From a checkpoint of a small model that answers yes/no questions on an image's attributes.
Model: 7.1M parameters, 48-pixel images, encoder arch resnet_bottleneck, encoder norm batchnorm, encoder activation leaky_relu, encoder depths [2, 3, 3], encoder widths [128, 256, 512], fusion encoder width 256, fusion encoder layers 7, fusion encoder norm rmsnorm, fusion encoder activation silu.
Training: adamw at rate 0.0016, batches of 128.
Rows from block 4 of the fusion encoder, named by matrix and row number. Rows with one number belong to one attention dimension. Each number is 128 + 24 x the weight over its row's rms, rounded and kept within 0 to 255. All counts start at 0. Numbers have three digits each. After the name is the row's rms in percent of the matrix's.
# q: attention query, key and value (stacked) (fusion_encoder.blocks.4.attn.qkv.weight, 768x256, the q third), inputs 156-207
# k: attention query, key and value (stacked) (fusion_encoder.blocks.4.attn.qkv.weight, 768x256, the k third), inputs 156-207
q.24 115:112105123109176122154162098124127096135158126157103115122080112119128112088119115137118118147116104129151110118122093144166109113112146119182108150195108072
k.24 123:125117138091131125178139104119133082129155136117106109078162149133175085112131098125123120127129149137122137130136126150107113097085139147147145080141125113
q.25 061:101076145115149160157144121158140099104120123139136130126104136127148117099121115178099141144110117120157142095125111138122137117082144140158126154161124091
k.25 053:186124134106131143149125126152151120077084083112126135099179164104140125120116143123137147145100122126144148073175166123148141127183121121128162070124116151
q.26 090:156135110135086124096102143132143144137103152098139122114209150153136163154145133117128146123156143133083136168132168116098110164140114102073138095077145165
k.26 078:093133130161128129083122107122124147163164148116135137149082107150103202138107156151156110122130100123097102123133096128109152159179115093127107192125125093
q.27 088:143167130156106122092083154134119179124123119130153133134134123149098141158099138107121119106132172128121158124131140132145150142163126151074147117093125201
k.27 103:134143125157107132092108160110146136102113126143143157174105132119092114143130143125103147134135112135155139151086139105166132144142131120102114154113163147
q.28 168:120169146112105137123110143087136168116125119110147168097146132144120111105123117138145151089150147105122154127110127141111164098145116128102149088109159165
k.28 155:115123125143139127095118152118128146104095123127132152179117125098081132136146156147113166152128114132162168145083178095188139128125130104124097151133168130
q.29 165:121146148102097140123105152097143163112101131097148164095166138146138119110134112143140154089141148109117172127122140140103174104136111128101148095101168158
k.29 159:114119129146127125095129147139123151113085120130137148184119124105088132138138160130105164155135104122166161133089170093184148140138132112122105149131158128
q.30 088:135128130142091142086085158135114174108085136104150136115202169151134151141122130131123152091142146125111147124128167120082147146139125127080141110084150184
k.30 109:125132136162125146066112127145139165134102123131148144174088130131098176150123151117133134117119076122133154103144135107160143147180127101105124155120145142
q.31 071:137135131140101132070096156130100198112108151102148123130179152145108181148111150137113125122144151117110173137130176130085172164140138122104133102087161176
k.31 076:129118125142107153074105134099130127126074128164127131161082135143093134131146136148118142095128091114127164128151148152175174140161129118112135140113163117
q.32 113:155167120168087151114084170138126164124136123109162136140166182104124103164124135118114110144113159088143124122119125128124128146123122139077154127074156171
k.32 148:161081127151158114095155104153126112116110138113112135138130164113142141138135173104139111171112103173134126127148152111138129155175096096144124145149129124
q.33 137:127166120133105157130092148122088154117128080152171133126100129119096094132107110107098103126093143088160108076120093138182133126128163161098134116099135177
k.33 133:128103115115151124091166112141161116153132111139083132148126170154119131116102125085105164131123117157146178154136169110172118101135132115149147110162173133
q.34 086:140150129153125123085119108135141157189122129077134141141173148128100132149121169148113149125136146132096171151087169143125147141113089130117136132134177141
k.34 105:124116136130107147119113133119145120162168099179096123137103154184157158130110103084101131078105113104145126136161112139137176129123144131127117118116158141
q.35 097:144123134117117128078125085112136136123124196106076131080120213077149122103110142132125138108099153114101149152164125125118131131138077126139150119152133138
k.35 100:166155121100085125137100146116094136125106118144152128140082109126123158117131113111138124124073139126103097094133101153119116122165143136105114160073111174
q.36 117:095087119142143095103141087130137133163156152108104127136154130139116174152113144174139160129151131159108140201121194117124133155112112110170105126166115108
k.36 144:155167128115082138122098132101107153163114105134157126124109088165095165109130117120109134100102156092112122143120123143123138124157154139096125137094130166
q.37 100:106088109125149095097152104131126129143159136127114103144138096138123193136125162161153135128152106151114127185135172092112128143127118120167089162175090104
k.37 159:101142140112090150138105136090133124147136131165125125135085124167137126102120093132143125073136139089114125127150094164110168103131149159111141126111134131
q.38 090:133123116108170083124168097116098110151166089183129105177089082167116170106125172115121130125111122146138121157128126114142090125146127122134105157144115115
k.38 100:096103156103118148089136135111153136164145163190109123117074178161133136099108123098154130086133132105140157128166127131121188105173131161126166105116135098
q.39 088:097166106122102169147091151134093152112125099130161143119136108103071108118109119136110098120094129115160120105106095140130109132105154138100138107103114143
k.39 100:092134129125157123161137100119126094154164142125112098130124079145132155120149112150158143135183105123094101178102138168101148124118138112162113126156117124
q.40 081:118132143084114131129145103097126150128099153123129116071136099147135144072123122154155146104127147126088142154150113153079157095147099150164133115157126111
k.40 108:150181085141097126187107135123113106134164111132145108139118136144162135141107083105128089110097170118095077129133090117083061144088147158088104155083109142
q.41 080:169095122141098154155117150147104111119118121168152108134112117143142157133147097110124102137116121106130099084181096115092107141168140138121119141084146113
k.41 101:109107124139147131131136102146114132172171116094123114103120110129098150147109120114149098150142107155148116107143122153150123136155124072155119109154104148
q.42 104:127134110087129126144140100112105137148140128159131108117093096145123141086109128114131114107095153133117120123146097142089111114157119161144125142140090082
k.42 118:128144077153091127116123154124085145132135107157151108161107115121124150149111128116112122128100153111108108149109145098108077147110158170101051174111125136
q.43 095:103061133101174107145166088132124118128122133136094108134102136123155138103113128146124129140113111139130139112138122132147104097109118137175108149186096083
k.43 094:163120162085122133134130106111155116129110109129125112090157152152173120082117110104155128118129133152090116090173108154102121080168110143130164076129103154
q.44 106:106094146080176123138165093114139133124123135125097127099102123153146132087118108157124148114119135143127153111147107149124143102134130139186129130195117068
k.44 071:168147165089120132108123143112147109072067117165121101123118147157146120103128126083116136105085128133108158115168148144099123075174122173095155108106144159
q.45 044:144102148096150139134106116122156158112080108136127143124137117131155141118116113121171115106112141114102141096145121118077144142135090162138144127103103129
k.45 085:127160119146108164064128146137131146114078117112137139158102147113084120132136136142089145110109101122134159141106161118167134146147138136095108139109142142
q.46 131:108117136092169123164164078117132112144170110153101125125068094138106119091105122121112138128104118135154128101116079139165137102117136137172114127164090079
k.46 097:180124141096138136115137137099138132080058116127123168160125139131122123115131132118119177139123124138136178118129184102166137075144123139115124112143162163
q.47 062:118120098166136141122112155144115085145153128119098111125135162103120129158133150129138140138144110161169118182125141112171130136108140080134088094112163151
k.47 067:112123139132147108158134119120141125151175143106128135086151126116111068126151121154137113106167166102134128144141093152115171088106104116154170103129109086
q.48 101:119154167089123126147139123096121153122145109128140152113086110157099100082116116132135129106106148103113144093121072149134143074156122142133132125145139126
k.48 100:135121091137130114124130143128133141078090100121147147180147143086114101146148133141114149157120121136147145135085171095170091107091139110116101134132162154
q.49 065:149114127086150133172160086110161116149138154128119115128146163129148138102104117119115123138123130121137145149152137145113116120088136144167150144162112116
k.49 067:124099154091135110076130119109148136145132129195108121157100145132089159096068143133136136128104104133134128127164148122149169133182115140150121151118110121
q.50 153:118087118121173116152167100155130080146149118137104104145100114123138124119125137131121117159111107144140112122137106128154100119102137134171114154178090078
k.50 132:159134151090132136158130102113141096144147146131107114080153135156186119100115090113144108098121150144095104104175103154079130111133122151145157104124091130
q.51 113:155091118166132117104124114159129091148129131124131084163157124101146154181134153111118113157145105144121106159148167109128092176122130117112113149140114136
k.51 112:120131136137132118152134106130119114176185137135129111083121120154175130126108106137168091105135143127096072124173080161057131140126123150131151137141096118
q.52 148:131138149105101138117113156096140164107098134108144162094167148155133131115137117143148162093147159114110168128123143135107179113143114132099147095099171162
k.52 143:128116113157125139103119149141126152104094115129137148173124124110092136143139167132113153144134104126156157124103166089190144144144131105113125140128163128
q.53 062:151125111153106115118125123160143118155135116097133117134189111126149156159141148114151124123155134155104117157141168109126116147123103087091135118122133159
k.53 074:099118136125117122153139100126116118193195167135120104087114101140129155120145124125163095107160141123117090131141080156056155133135114152143146140134117100
q.54 074:157123127162084153092084143128149146129099168109126121110207141136127141157097123132127128109161150136100154177135171132088136155146111107113141091087141175
k.54 063:094104135129137119078128113096116132186170169166111116125090134147071146141148137144126118089153115078139121153140118122108206173140122122141108143141139098
q.55 068:164119143151101129113126130124150139089098143077142125122197154141164164141144143121131159124155144147101166124138176119108134155111126119075143096078154155
k.55 073:100094121166145131086121127133138150159154133123128114172092137133137169154115148099175112146138091134115106105156122129129142166171123080121088198121119119
q.56 065:126125151114096117111112129115109182113086105116159126118133155165130158122103129150124158086122160114147160102136124135104161130136111163102129108116147145
k.56 070:143150122148115147088130149129157141100067106143151139163114126135101141130122161121120145149124089132137155120128168105173141151176122106102120132113125154
q.57 145:121089123110173122162165093145135082136138128147097100145098117128148135109124130132121117151118099135137109126150108125138095115104143132173113167176099076
k.57 134:140115139099128132157127105126126099152145136141118107094142133158187139104123099109150102117132133137087094109169102154076113104140132140143148107132101135
q.58 100:144164126177093134083100169115114166117117137114150128120166127121089133173126143132146145105138140121107128144131151123115137143151127105087124103070149184
k.58 094:106153117174123131107125147119114152126118127130146152155113112125069122152140141163097133118145119090147132172079146109153141138106129119118107147116152113
q.59 135:136095104152154115116149105148121093152139133155118092171105116109137150162110148114122114150120107145130108150135142114144094162121132128142117166149093112
k.59 123:129142132119125127164125107118126112154175130138135109079126120145168135122112091118154080104126143129090089117155085165055112140124125135129142123117092134
q.60 116:117076129107179123159169090138139092126129123139088109130105123130162120097126123142122130146122116142141116103138103134151120110104138123173123139189114067
k.60 112:132105146096138122159132104126127102142145125132116115083136138152178117103114106105151103138126133138116112092164114149090133121153113132151156083131088136
q.61 109:132133148120092142105111150111132177104097142105153152095181157150132148119133119143134154084150153108111168130116162128106184124143111128083150097086162168
k.61 123:129112129156128127073115139138130162112104124141128140171110118117088141145128160132122151158136095128158166115115156098183153154160136102114119155126161130
q.62 121:112096123108166127164171108144129082125148123140088108133094120107149116103137121152130118155116101124152100118129092137149115116091142131183126142186097066
k.62 121:141112137085135142163132114148137098136136124127113104069156137143179107100127096109140126116122149145113131120171118139090115108113130141144162081137106113
q.63 112:145145119153084145097094175124133159121103133101157156115193142138123133159149130134131131121147144127126148142137160114094152150148115120085146092080149184
k.63 117:119126115171123137074123147145124179136119142127146139162092126133082169151127161140121137118143090113136138131125139104155165161162138114112109167119144120
q.64 113:095162113102128093123097123105101145103174105125148112136152137134105152116105117126120140096131156144160148121087143133133103098099151118127082114130113135
k.64 157:100112155077135133135143119094162131123130126104120150100120139140121100070145101164169149126152124117120162142114106171132167062112117120161124122151160121
q.65 154:151156129112082145128100163116131155108090143167152136134112099132132127113129100124116128097129143096117127140157119145101135115151135140108142125106154148
k.65 156:146084137140167109094159090146118108124120116113103107129120154142114149134121167114111129169103104157131137119151165099144114145164116137156106121152105122
q.66 117:075177115115135104101115109126122140178171101118143133146142144110093120120103153117113132132127129135145153117056143132160099115093130103129119132146133118
k.66 085:117091174080128121101126111102165090115096136130126136144088125184130147080124125120148161129123117126119159069170131160139160085183119148141149131109104114
q.67 142:077114129133124139133136155122138118156163129069127148124148125141118124136156101183180152116177099143126148150077141121158137110084140070117104117135124133
k.67 110:121124161123142122120143132113180112141135176110130144155112139114113077110158128130148159146186084161130177107117116145174155087111153099123152100134142121
q.68 115:100139129076168095133139076122115134173148114158113106125084157111105107099095144099104133122094144131138136116123115137131102106123130153179122147181099093
k.68 140:111155112094107139091105134111119149129109122155134122138083141137098130111075107138109126072103158081124131106145106158138127107121142159122144124112134140
q.69 106:144109119103128111064131102131103133111103162152094087130132164118134157125089147111080143119118141110140141163174178109115088131133127135151112138143153134
k.69 114:126107149096136133099134128137115114121102119187102091154075131181140160097085146112114123113070121099129116097179115105102118125139107150138144141136107089
q.70 079:137152129127123123111107095150116154161128129186126112140091147103131120141090170098095111128087139128149089127169120116098091132154120147100135134118122106
k.70 082:138139132132131120121140106149097119125121122158110108095093115156164161153103134138091104108069167107103096113138101139086086162126114174131134155123096107
q.71 094:052134115107141133163130117114121121206190105138139132165111122101102101103133121155127135117142120140155128170062131129138132099074150091134110128159120110
k.71 091:099138149109104143131129135123144127120105169140134134112073142108128107108113084166133144103144126119129118100138063140161130093084150146125148121118110124
q.72 109:177127121125111093097137106132137147090065134139110096123131168123151164124102152088112135127111145120117135139177165125119088134180096144133133133129146143
k.72 085:148124134121114101131140102114079120170123123113137144098110149114142096115128128097140132134109177128113126142134103160066082128143113148132136125122129144
q.73 098:154112134130110164135110142155137127059091113110137145117107087168132127138134105153140105131113134092104121115169095137095173139136132172123145132106125114
k.73 121:141112144133162093150161083149111110135119111111112114103162104147136152145144162120125117162111116168129128118134146108093105152158107126167125140155092099
q.74 085:129163120157097147148118165137121134189156090125170149133136131155128116167143154114150096141135133142122110077101104129114104145146133108063147150075097143
k.74 074:129135106161124131063128132149129167144156136110126116102162142135094123184141126151138118130162114119125158169101154126151145152123128095109101129112145125
q.75 071:125145153121122141125137111136145128161132123132131143128093178126130109115135147115153103144112128118104127061121059127109139126134109147080176143103088115
k.75 095:096160116141107124111121152115123157114140087110166154148112131120109114135121112156123133137133130115125139117104125157180101131130146125099114181121163165
q.76 083:139156113169099132127103139164129125152166110128143119138158155127161099169127138088110076157106127135118104085104100099094103156140113127086129184087053111
k.76 081:121146122181128113072104104131129162151153141114136118084139152137102149191096155166126123107114140117100154127127142108110120187115087121139116149121105100
q.77 094:143113158097135139136149117116147134093066129145101117135068124114118139077139132133151132111101121113115123120190097134130141106158120147157140148150119106
k.77 105:112167113116100151132114147127163140150117084130149164177096111129107103118116104122105127122098112117133135100107103146154108106109145149102176132104159155